config.toml
train_examples = 39062
hop_length = 160
activation = "celu"
stem = "single"
lr = 0.033
orthogonalizer = "polar_express"
adamw_lr_other_params = 0.0018
final_lr_fraction = 0.05
adamw_weight_decay_other_params = 0.05
Rows from block 5 of a small audio frame classifier, named by matrix and row number. Each number is 500 + 25 x the weight over its row's rms, rounded and kept within 0 to 999. All counts start at 0. Numbers have three digits each.
After each channel's rows are labels from the 100 clips, of 14848, where the channel reaches its highest value: "top examples" is what is common among them. Only what is clearly more common there than usual is listed. The data: strings of digits, spoken by a formant synthesiser in many voices. In brackets: how many of the 100, against the usual share in percent.
# conv: pointwise conv (model.blocks.5.conv.weight, 384x384x1), inputs 308-383

conv.44:471479490518523479496500508478476478515507457509525533502478486471511475510527515464480492519513506465476529497513469535499470536503476476446487533490452464518504497498494465517520515500463500501525491525492467443442469514451519
top examples: "eight" (94 vs 26.3); first digit: eight (42 vs 10.2); number of digits: 5 (42 vs 19.7); white noise (38 vs 12)

conv.253:564463453511513557492507562529488517535478507494514506483502482478510505474509542517529454519503519468474492503480498475516469538464528523494524497498506516490487463556504492504518537547523549486511517529502490566462469499516497
top examples: last digit: zero (29 vs 10); first digit: zero (27 vs 9.7)

conv.300:505550498485538489517459509469500496509479486514468554526503498465485519491505473494512465470516479466509475505493496517473475483474488458491514480502504476517524507539511533546548508477534481474498516499520510501511497500500472
top examples: "six" (69 vs 25.8); first digit: six (31 vs 9.5)

conv.348:514458540531467454503490490524482525500477485459497479529510504461524526509494500499497527499460560483488512560475516520487505448457435497524525475465511498519514514466509485501490500484488500493511482463488559526473504505482530
top examples: "five" (70 vs 25.9); last digit: five (34 vs 9.5)

conv.45:487497582474467521494477527473497538505535503526515527549481500468498540472504503524483540479479495486536520465468479519518519478476508453504498479506491473517538496507514548500568515494462493501467481515495501472502532471488544
top examples: "six" (57 vs 25.8); last digit: six (48 vs 10.2)

conv.3:511452548523520511474473522530524509515483473474477490538545500507479570536525515470544525555501506530490468531525511485518531474533488510526479555527540443539530547503480520507506496512467550486526498499539512488513498495472496
top examples: "six" (65 vs 25.8); last digit: six (47 vs 10.2); first digit: six (29 vs 9.5)

conv.60:480475511487516444532517505482476475570496511520495487479442501489482499444523480473486463486480528505506472546524492511552447486521471515515525502555486512520515480508518499515491477524506546523508508501526499481504516470504522
top examples: number of digits: 5 (45 vs 19.7)

conv.111:520499436461495440499541478498447481494550503474492497512454506496506516472493503469537493480473496487516471481500521472504517495539503475480501490524508482518545512526495466468516501482521517499480496501467537543509534454499510
top examples: pink noise (29 vs 12.1)

conv.54:483490450473564509493513506503501541507467500487473495492489497502479535474468536506466495488492560489533495498514495473513527439494489508448474514486457468497496516528467510521508502490484522520501488505469518503482497521504482
top examples: last digit: three (26 vs 10.4)

conv.86:489463504474491505516533484523487485470551483483464512455482568515496483493485504522525478498498480552519499476521517493506482491523515501515515451524478491508493499533463506521500489504503557508497482497459491479505455499492503
top examples: reverberation (84 vs 34.9)

conv.153:507509525479462544531504514484510521515477488513514518482478487521504468451482489492497499518507528485506437465455477476450474470500539503464487490470481479526534528468520479525492492490518438472485491448512493524525501490520496
top examples: "eight" (99 vs 26.3); first digit: eight (58 vs 10.2); number of digits: 5 (45 vs 19.7)

conv.239:516539474518526529490510499489515490461522530497503459530531488452505505501519492481510499494509476491506514503463497491488498461473493508511522548470524509472526529481531462481487477496526478547494475515511498505522428468428477
top examples: "four" (66 vs 25.7); first digit: four (30 vs 10.3); pink noise (29 vs 12.1)

conv.134:495486508529524521532520511452466495495483480532476532478481496513516527474506471454522523503530495513524528493518521496534484510542508480506510490490455489523494476485478535493472528472513514503489522523474501497470504481511498
top examples: first digit: five (26 vs 10.1)

conv.372:538502506507519541528549497492470487491469503507471527528503516539488502507479488556505533476523493500482561454494447500520500510504466477476509497519466509491457531465486489438531484503478500492471463486512509468501485511512500
top examples: last digit: four (32 vs 9.7); last digit: five (25 vs 9.5)

conv.49:489511533498457532512537502521493498500469470494574512489486488517520486504446529483483485500514529469477483518498479511519508492490474480488486491513460524462530519514467528495502484469545483513530511554543446503485514483478486
top examples: "six" (82 vs 25.8); last digit: six (66 vs 10.2); pink noise (30 vs 12.1); first digit: six (29 vs 9.5)

conv.305:473528476521438495506493479546502475525499491478486495474494485478491480496487463501531496521448490505502457524507463512516476522520478497485474504476477471493472519475485484488542502492512534477495464519504487527491529435461488
top examples: "nine" (65 vs 26.7); first digit: nine (54 vs 10); number of digits: 5 (53 vs 19.7)

conv.68:502552501513471509477507500503539501490501490507514491459473473490483485505519495509484512521498456489524551474493481513488479508514523496449478508462489509484492473529513518485486541475488508520493479571518500484495528494479502
top examples: "eight" (92 vs 26.3); first digit: eight (53 vs 10.2)

conv.14:481498493513504508476508524478534502464539491481473545511489535515554520511504456511480528487502480491517515477475505538497466525512465559500477493486493494466493518523516487494478496506519484495481491570527498501530495503457453
top examples: "three" (78 vs 26.3); first digit: three (44 vs 10.3)

conv.328:482504500498512480471488485498496503432457478491528520435512484494488525518477502509560497464484505542476509508521488483538497482525524487550454489478487529518500477479503538467524427473507518471510516537509497506536509447475508
top examples: last digit: seven (28 vs 9.9)

conv.58:489450488489498520511555518547509516518469485466518514469486514504518484476542472519537531525503494483472575452472466525498530498461497478549519479524487479552542526463527531532483472481492492508490498535511449518505477496509468
top examples: last digit: zero (26 vs 10)

conv.200:502482452519469560513511481468504473493462491520486510474451517535482443483479492465482550519465485520540506492502496499489496531464519495562509490473498541528489512529486464477551492515495494459450522512501535499501507464505502
top examples: first digit: eight (28 vs 10.2)

conv.146:499488514467546475504448513503484490487465496496492498532481515554455489470478549471494493505525507524518554497486476500527494501510506535478534509462448524511488520446504497504515536529497462517480492549500472493445501520525506
top examples: first digit: five (27 vs 10.1)

conv.318:493513513565455507489499481493490534516502480494485489488480503562548491474492452524542500511507526470502502505486494519488504475477483486460497536436421521491482523496504504495498503531506532521469475475487517500501483466480521
top examples: reverberation (78 vs 34.9)

conv.342:439509502530510526518497470504557495555496532529441478521539550484488523524513493512503498533500502512527522517551514492528490500468504518472490532480506503513518530532504554498531541488483494525526517518506515515492487476507497
top examples: last digit: three (29 vs 10.4)

conv.35:527511490461471500493457502518453477472513486505508485504475492499490520515521512479492505524504472498464505510473550510534483447458498571493505517548525494452594495515514501513497496496496501478489517539507488453521506501482475
top examples: "six" (66 vs 25.8); number of digits: 5 (41 vs 19.7); first digit: six (30 vs 9.5)

conv.6:481524554508498504470514532472492499516531470514495501512479534525489525531484485497506490523499496445488535512492511486525525491510491549521550510516510479496536467502552496461539483447508490527504484491480530513530506522480502
top examples: "seven" (68 vs 25.9); number of digits: 5 (42 vs 19.7); first digit: seven (26 vs 9.8)

conv.345:466505488516500470535521509484486495509503528527469488475505517501529540489503488525486478452500515456540522520491509473512533535492486495524495462472488521509514517481501568476515515488488475520527551547483526535488522486447548
top examples: "four" (65 vs 25.7); first digit: four (27 vs 10.3)

conv.179:489549550511504478508492456497542491501499502545544471468484538490509518485516511481485486539484451521474514496518497517513469494530513497537491535522506497532573516534460510501461477496524516484514490485478479441520536489498500
top examples: "eight" (75 vs 26.3); first digit: eight (33 vs 10.2)

conv.137:433482505481542531485514513519454469502513502482514524525503477485476476515503495495476534511487524500474472492490509511470494537510512516540488541485489535501492497461527537511466520528511485474540535507504477477535495482516503
top examples: last digit: eight (37 vs 10)

conv.315:480481529496555482516505535499518522483455525480479477488514515464501487532504470482483519517497459494493542513492515477499482488532509532512511487507509505504515564513461524500518506524470509536529446509518518516462478507506514
top examples: "six" (68 vs 25.8); pink noise (33 vs 12.1); first digit: six (32 vs 9.5); last digit: six (29 vs 10.2)

conv.373:485472495491540517491528524471499541526563495511559481462487487484473512470512523491472493493503477533535488462505478473513483495519543477479532548477494465542491427473553519537535501509493517499476508519479503486456528481509538
top examples: last digit: four (38 vs 9.7)

conv.243:464488501506494490498533573552511506521509560488480492503529517528479492520508476497505499479516483515488451520519498483464506499472483519519492477531496499487514510521501498475498494513523511496478527464500489479468504500485513
top examples: pink noise (29 vs 12.1)

conv.181:504490484521511456450551495491526519492494499509475491533517476533519495536522504534479504491502502498498461517481502509456482473495478515523499506454499532520487516468489521501499516488485490519508512504495474420495509497472507
top examples: first digit: three (32 vs 10.3)

conv.182:518497516511487479513515548497519496505489495537502516541461501470521503484444475481498513481523481489480478476485486514508497484479496524485502468527497522502505465476488493488503488489544512500579489512455553511489516504532500
top examples: "one" (56 vs 25.8); first digit: one (29 vs 10)

conv.191:499471537522498463512469480498471457514492501520503525488523519519494467491534495477495485494502502461468532450492536535522488530511485485447478485505532528476531495499487456498522485486467492483537491451458505514476490484486552
top examples: "five" (69 vs 25.9); first digit: five (35 vs 10.1); pink noise (33 vs 12.1); last digit: five (28 vs 9.5)

conv.277:485493522497536515545518462527531532475509486515487503504508540530496533527500505529457520489496506499521486495532472465521520497497489454553499523536514513502553524510498536533526498517537459516497526446514486486485492473494538
top examples: first digit: zero (25 vs 9.7)

conv.19:503526524491494483555489547534482519468510516454499502484485533529515491549510534495472486537496494475516522470488506539493482518459487494533481469506514490552452509469509458474499480503475530522468547485534506536514443513510462
top examples: "five" (68 vs 25.9); first digit: five (37 vs 10.1); last digit: five (27 vs 9.5)

conv.109:499515487485524512501507474540513532505494458516493480488481546507493489509485505507504504499464447530507515523490500526473530512508541480483437489497447501499478471521551484454524490477475525514489577516515509513534488506536530
top examples: last digit: five (25 vs 9.5)

conv.323:456523512496496521526523485512472546459511510470469499531481489486474517467500485473469461505512531464462519530465469501464441539469486512490541476425532465509523479536466493452522499485510547481458497463493519500477516440494453
top examples: reverberation (82 vs 34.9); number of digits: 5 (45 vs 19.7)

conv.12:525488532515535495451523478501541479548471505494516487504499555474565459510545549502521501509487504500486511522504527461475498487487476520517516500542506482476504475517481533528481492509486555534527503497482483529481477505565482
top examples: "nine" (86 vs 26.7); first digit: nine (50 vs 10); white noise (37 vs 12); last digit: nine (29 vs 10.1)

conv.196:467455488504471513507500550482546476517461520473524487514569524526515434503504499520456508464468494483474493548480494550498464480518480467514522485510503501461522528493526460496504467471480520520498502522504424494514485470459498
top examples: "four" (59 vs 25.7)

conv.66:499506482485512478473485476459514530482505493499511512450537568521530523485522468493564505505511521434519458495496497483517518444531549520474499472445467459493567495486500480499490473528482517491496503495514498491475470488544563
top examples: last digit: six (33 vs 10.2)

conv.11:466520472464495510463482518491528482461489535496460487464553514528459502472502489574514446525470540491459475509468478490509522462474550516452505495493497486517547513450497492502493506452475509523467486512490500485528487502503561
top examples: "four" (90 vs 25.7); first digit: four (45 vs 10.3)

conv.133:511513496484507518498483465525513489495465525513498545521500461541452483491453454519451460488527521471531518459460475481499489533527439485488499496488535541512472539482489505523470500550504446505506458538520506524504522502486495
top examples: "three" (84 vs 26.3); number of digits: 4 (41 vs 20.1); first digit: three (26 vs 10.3)

conv.158:469493487518465502513525490447481469503524476510507475449507537518532538489468481509484477489522508502453542535507497513493496493505522506492560473516469528500526485525494469527500476523494501474518481479507486516507435488495493
top examples: "six" (100 vs 25.8); reverberation (91 vs 34.9); number of digits: 5 (41 vs 19.7); first digit: six (38 vs 9.5)

conv.117:549494480502496498540516481489484514523491518490522481499484509541509543527519503516515518500537540508486517499481513523498453483489463506478506481508501471496492503531481516526468470496487519506512538557509495512464520491461521
top examples: "zero" (58 vs 26.5); last digit: zero (36 vs 10)

conv.164:475550542490513553499508516494469483528533525500532502504482550488498511533503477531516514524512494480465499493489516499498503506508489540568489472489489507453499504527460517506524530509501534508517512518519514510507468496522524
top examples: first digit: nine (28 vs 10)

conv.197:518524484525494495535547496520518512516499517494432558522512536488491486492519487546483535485521500476512477497485460515542502500464511475529500465463493499502486455515485453515528461501447541470494567472514456516486498516518516
top examples: "three" (98 vs 26.3); number of digits: 5 (40 vs 19.7); first digit: three (35 vs 10.3); last digit: three (30 vs 10.4)

conv.92:462532535561503497514487469509449482513493514478513491482507535508461457471500537505512506464503468516478462513555512529508531509516459511543517486505531496484547520504547524524521455505510535479484473505491555526485530544468535
top examples: white noise (32 vs 12); last digit: one (28 vs 9.7)

conv.52:488505514485463519478457535522522502497487519487536446519521518499474500544496474514517516499467493459502510541482501497464511517485515489574531520532486518480467498492516487519516486485492526495525489478530510517543530499507471
top examples: last digit: two (39 vs 10.6); last digit: eight (26 vs 10)

conv.167:475533480554481497526458486486487440485488528477485508552501527482506469493483471486490516459481483515495493487463458496472484486524532476473543508470518487494531447492494485480474517499499480520490481505539488485521487500477497
top examples: "zero" (90 vs 26.5); pink noise (31 vs 12.1); first digit: zero (30 vs 9.7)

conv.38:504519502492498501513540552486535540472418470511517503525492542530462516511472487476499501514508495492514537530453502480489502440482474506439492485486496504526461499513497511512480463524445494520473503487459505529499521463510507
top examples: "two" (92 vs 27); number of digits: 5 (49 vs 19.7); first digit: two (30 vs 10.1)

conv.46:523452532480515517481481487508501488475519536502492510506484494533514501451503491531464488512528488508465565528461499494476491526489525483508564487514514517494522541473497457500464544493491541509517454510526497508508498505463554
top examples: "five" (97 vs 25.9); reverberation (63 vs 34.9); number of digits: 5 (40 vs 19.7); first digit: five (38 vs 10.1)

conv.98:470475498519497508502490550557454492485486497537481522497497492473479489447507499469494491439514532526494495507484523465495481497494487506502458509500465532529508509492501532465463478517481471503488481524482499518504510509541549
top examples: "three" (91 vs 26.3); first digit: three (38 vs 10.3); last digit: three (36 vs 10.4)

conv.189:464546501504498531535494515504499460522506523505518495512484492495513459504501489505506486540506501505520451486562537463498527492560517529465537481526488545459485507516509466494505499481488510490506505528528480498493499472500516
top examples: "zero" (61 vs 26.5); first digit: zero (28 vs 9.7)

conv.28:515511488474480496545478517490536513498468524494493499532457495533504518527487501482503520484467476506527520495470505480513513514500469494492562509525469518465485478488498466513429527514496497506485520509491481518509465486533467
top examples: "nine" (63 vs 26.7); first digit: nine (27 vs 10); last digit: nine (26 vs 10.1)

conv.106:495493500482508476513534466547558478480472474498496524519539504531496486511548471552473496483452508479502511490486449512486522480530517523496513486500469498491466468508477517509499497511507546478469530522465483472523495499535543
top examples: pink noise (34 vs 12.1)

conv.357:506451488483475536492486488570497504475486472503493514512513509511489463496483503506505472519483484528536482469495482486504496512498524449501491486486528484529510435440518480480526495509494484485496483467514517499468500538496445
top examples: first digit: eight (27 vs 10.2)

conv.39:514519501501478503541519488501535497497520503502497510459524525471517493469493493481494497464500479502467488513461485462498517455537507517518511480487472472482541513556495507495481460525462498531530450501553528535527485532497456
top examples: "nine" (55 vs 26.7)

conv.176:506501471510567494467523483479512489514518518499532551478510525488486565487515534510471527516485487494486482480498471487505532476497509514575526464522507492544491512518484515486463510514505465496525526486518536526471461504538519
top examples: last digit: five (28 vs 9.5)

conv.119:461494482480505479491503467452484468507480515497500533484478460503455474525475501493468461504506513468505471492458464488508493540499539510468537480508490488505487515507488507480500471458479515536463512511475535492479486466513464
top examples: last digit: one (37 vs 9.7)

conv.241:479448483521477501486474534502485473513530489490502540529483474506488475459511465473472500450478520512487491505514486501496483486509460518483493506522474524500481544446498486469517536481474511446524493506508496533505534459500536
top examples: "seven" (56 vs 25.9); first digit: nine (37 vs 10); last digit: seven (30 vs 9.9)

conv.202:435504509509494465564532468485494504477512488497471504499484494514501560492478518494516499490499494493504511496542492517477499526502460478478456505584498532464508488503476511522461515509502510465526545510509509506516492522482525
top examples: "zero" (58 vs 26.5)

conv.381:516458481504565485473540464513485485468518501512558501453497554519476476527514459466507469501488533489471489540508518511496470499518536549524480550478491534468514511488526525531523481513480554481452551509506500485529468467491526
top examples: last digit: zero (38 vs 10)

conv.269:530446492508540506486515449471519493491461498469503479570508485521522475507486449478527538504424471508511488537478524477528505507486501490526466529497462471555514502519531454498453517475532512506495455511534479498493462479513499
top examples: "five" (74 vs 25.9); first digit: five (38 vs 10.1); white noise (30 vs 12)

conv.120:487485488522505475528507515477575472482538511481447463486491478490493480482488485517537481472502507474518517517515495551511472512515495476485535442553495461462510517511472432473514486490488510500491465485503481571480530466487498
top examples: last digit: six (32 vs 10.2)

conv.313:503529509530446494523491489442508508472488546516523555471468530452474527505512470509532532503483502461517450513522528527513483482474505501528494494470493587599490533492563512507512486518503485488487500502498523472485501493500488
top examples: "eight" (54 vs 26.3); first digit: eight (29 vs 10.2)

conv.40:512475493484494489470465505471490521513507487478491497496455476509539486520496481570531535472520504491519534484504512490497478509541488510527511526539478479518495471497530522493526487539521520491504517504427514532456523511516502
top examples: number of digits: 5 (40 vs 19.7); first digit: nine (27 vs 10)

conv.61:473482501483511476534473524488482485460484483513523518548487501498514474511525505531502514489442495563550517516507498490489512468482554489489530497528499523532497486488538494503561520526499526531514497497477504471540497512515525
top examples: last digit: three (37 vs 10.4); first digit: three (29 vs 10.3)

conv.216:486463559511477531519472513552482492510525492480482491467501534503513531520519491524515489494481514514481482522472479528489518453523539517517492544469490505476483509510495496486507486535474467506482511498487497489512511519498484
top examples: reverberation (82 vs 34.9); number of digits: 5 (50 vs 19.7); first digit: five (27 vs 10.1)

conv.244:520516514504466477501492452468526515520536502529494484495477540510499494509480463461511439515478479458499541459529544469487455474502501526468544507510498493469503499518486512526532494479501460488482491525521513505499476508458471
top examples: first digit: eight (27 vs 10.2)

conv.18:501519470502509531479525529483479448496530479511495484447511507507509519505488496468543481549527494516492494470510513548519543462487513486464465464524516504510484505508518479507475557490469457500430512482451503521488548503534504
top examples: reverberation (95 vs 34.9); "seven" (54 vs 25.9)

conv.236:503521512493516452511506487514518488553514532508496456523475481503509491516511507545525552486498517527521462503551480466498518480468503507504477502475475515495449488498552483501491478483514506478506508500501533541500554524466482
top examples: white noise (30 vs 12); last digit: nine (29 vs 10.1)

conv.112:488580469501534537461531447530543449487507505497486515499510481494530489532444514523546453513518478490484500476489438516448501526463516524538498451543471579457493510518505481492508512533492476499503529505499498481507486474489506
top examples: "one" (75 vs 25.8); first digit: one (40 vs 10)

conv.132:475491486459522488473560512504490499520485512478493480508514475516468483446494512518506469517523497529542467498531507522477493507518487499438502483511517493456499557477460495535476473509514494530501511519526498495483492482505469
top examples: "eight" (70 vs 26.3); first digit: eight (32 vs 10.2)

conv.351:483513487525482462509481512502507501552517514493555525511524485470470564508500484505484500539467472470489452521528503497523464511530485495513531502502493432504515488530498536531499514494512499513529486514515473519480503486552476
top examples: "three" (76 vs 26.3); first digit: three (28 vs 10.3)

conv.73:495480551495456493472512503502491529538532490527512457471507527471514498480482495503478482503498514516501507479501495499459518509492473534458439504499488508489463494493479512504447518460524488523482489485509485500518519525438510
top examples: last digit: one (29 vs 9.7); first digit: one (27 vs 10)

conv.169:472506501485469536490480486558552476474485489477522493503508493476462505486500545519510509482459485504468521530477517523491478503430498502500479498497514536491530461439501488497502507518526529545489536534468540511509551557490505
top examples: "zero" (72 vs 26.5); first digit: zero (35 vs 9.7)

conv.9:523515483521466463479482534489505478484513490435506537505501485512507538491523513478505486485457448514530499513492429449473531502500491458482555498555527520483525484527507490519522493509500470484546499495522482585497479509496502
top examples: "five" (86 vs 25.9); first digit: five (43 vs 10.1); last digit: five (26 vs 9.5)

conv.332:496523477485483529496522534533504492497523498500504519466464510473503477474530514526487515495497518485486507489480424512478545526489486495497536465494496517489440450478518532494474483485548509503479445501526463485490499498486513
top examples: "three" (74 vs 26.3); last digit: three (68 vs 10.4); first digit: three (30 vs 10.3)

conv.310:490504481547477469484486534469493488525495483495505517507489458473490473509502451478538546477488511492511487500529460482492495468522516487486460511482531442498469492514502522531534496502475504476531497486517517528520468528454477
top examples: "seven" (90 vs 25.9); last digit: seven (49 vs 9.9); first digit: seven (39 vs 9.8)

conv.75:489476486520518478497459474488527466483445453502467498474549503471506555532475522557494507458480493480477460481507510489484526557491503475514479526532487495478489528512521490517457470475493489527506537489486525463491516470514522
top examples: "two" (93 vs 27); first digit: two (43 vs 10.1); number of digits: 5 (42 vs 19.7)

conv.206:492478515490526514504506504454502491555509485488530470476490532476460445485476484528492509499483512436522466464550528517457497501519494474512491508553503495432494506518514479501539490493537522477514503503516500497517500468503482
top examples: "nine" (81 vs 26.7); first digit: nine (36 vs 10)

conv.110:515487477473542517486506487492475494509496484504447508468545480509480536515496449515499542493508530517463527481494461514553471489493528514528519484504476495507488479507485468471527486459479452474449523504480525505500495487501504
top examples: "two" (72 vs 27); last digit: two (63 vs 10.6); first digit: two (32 vs 10.1)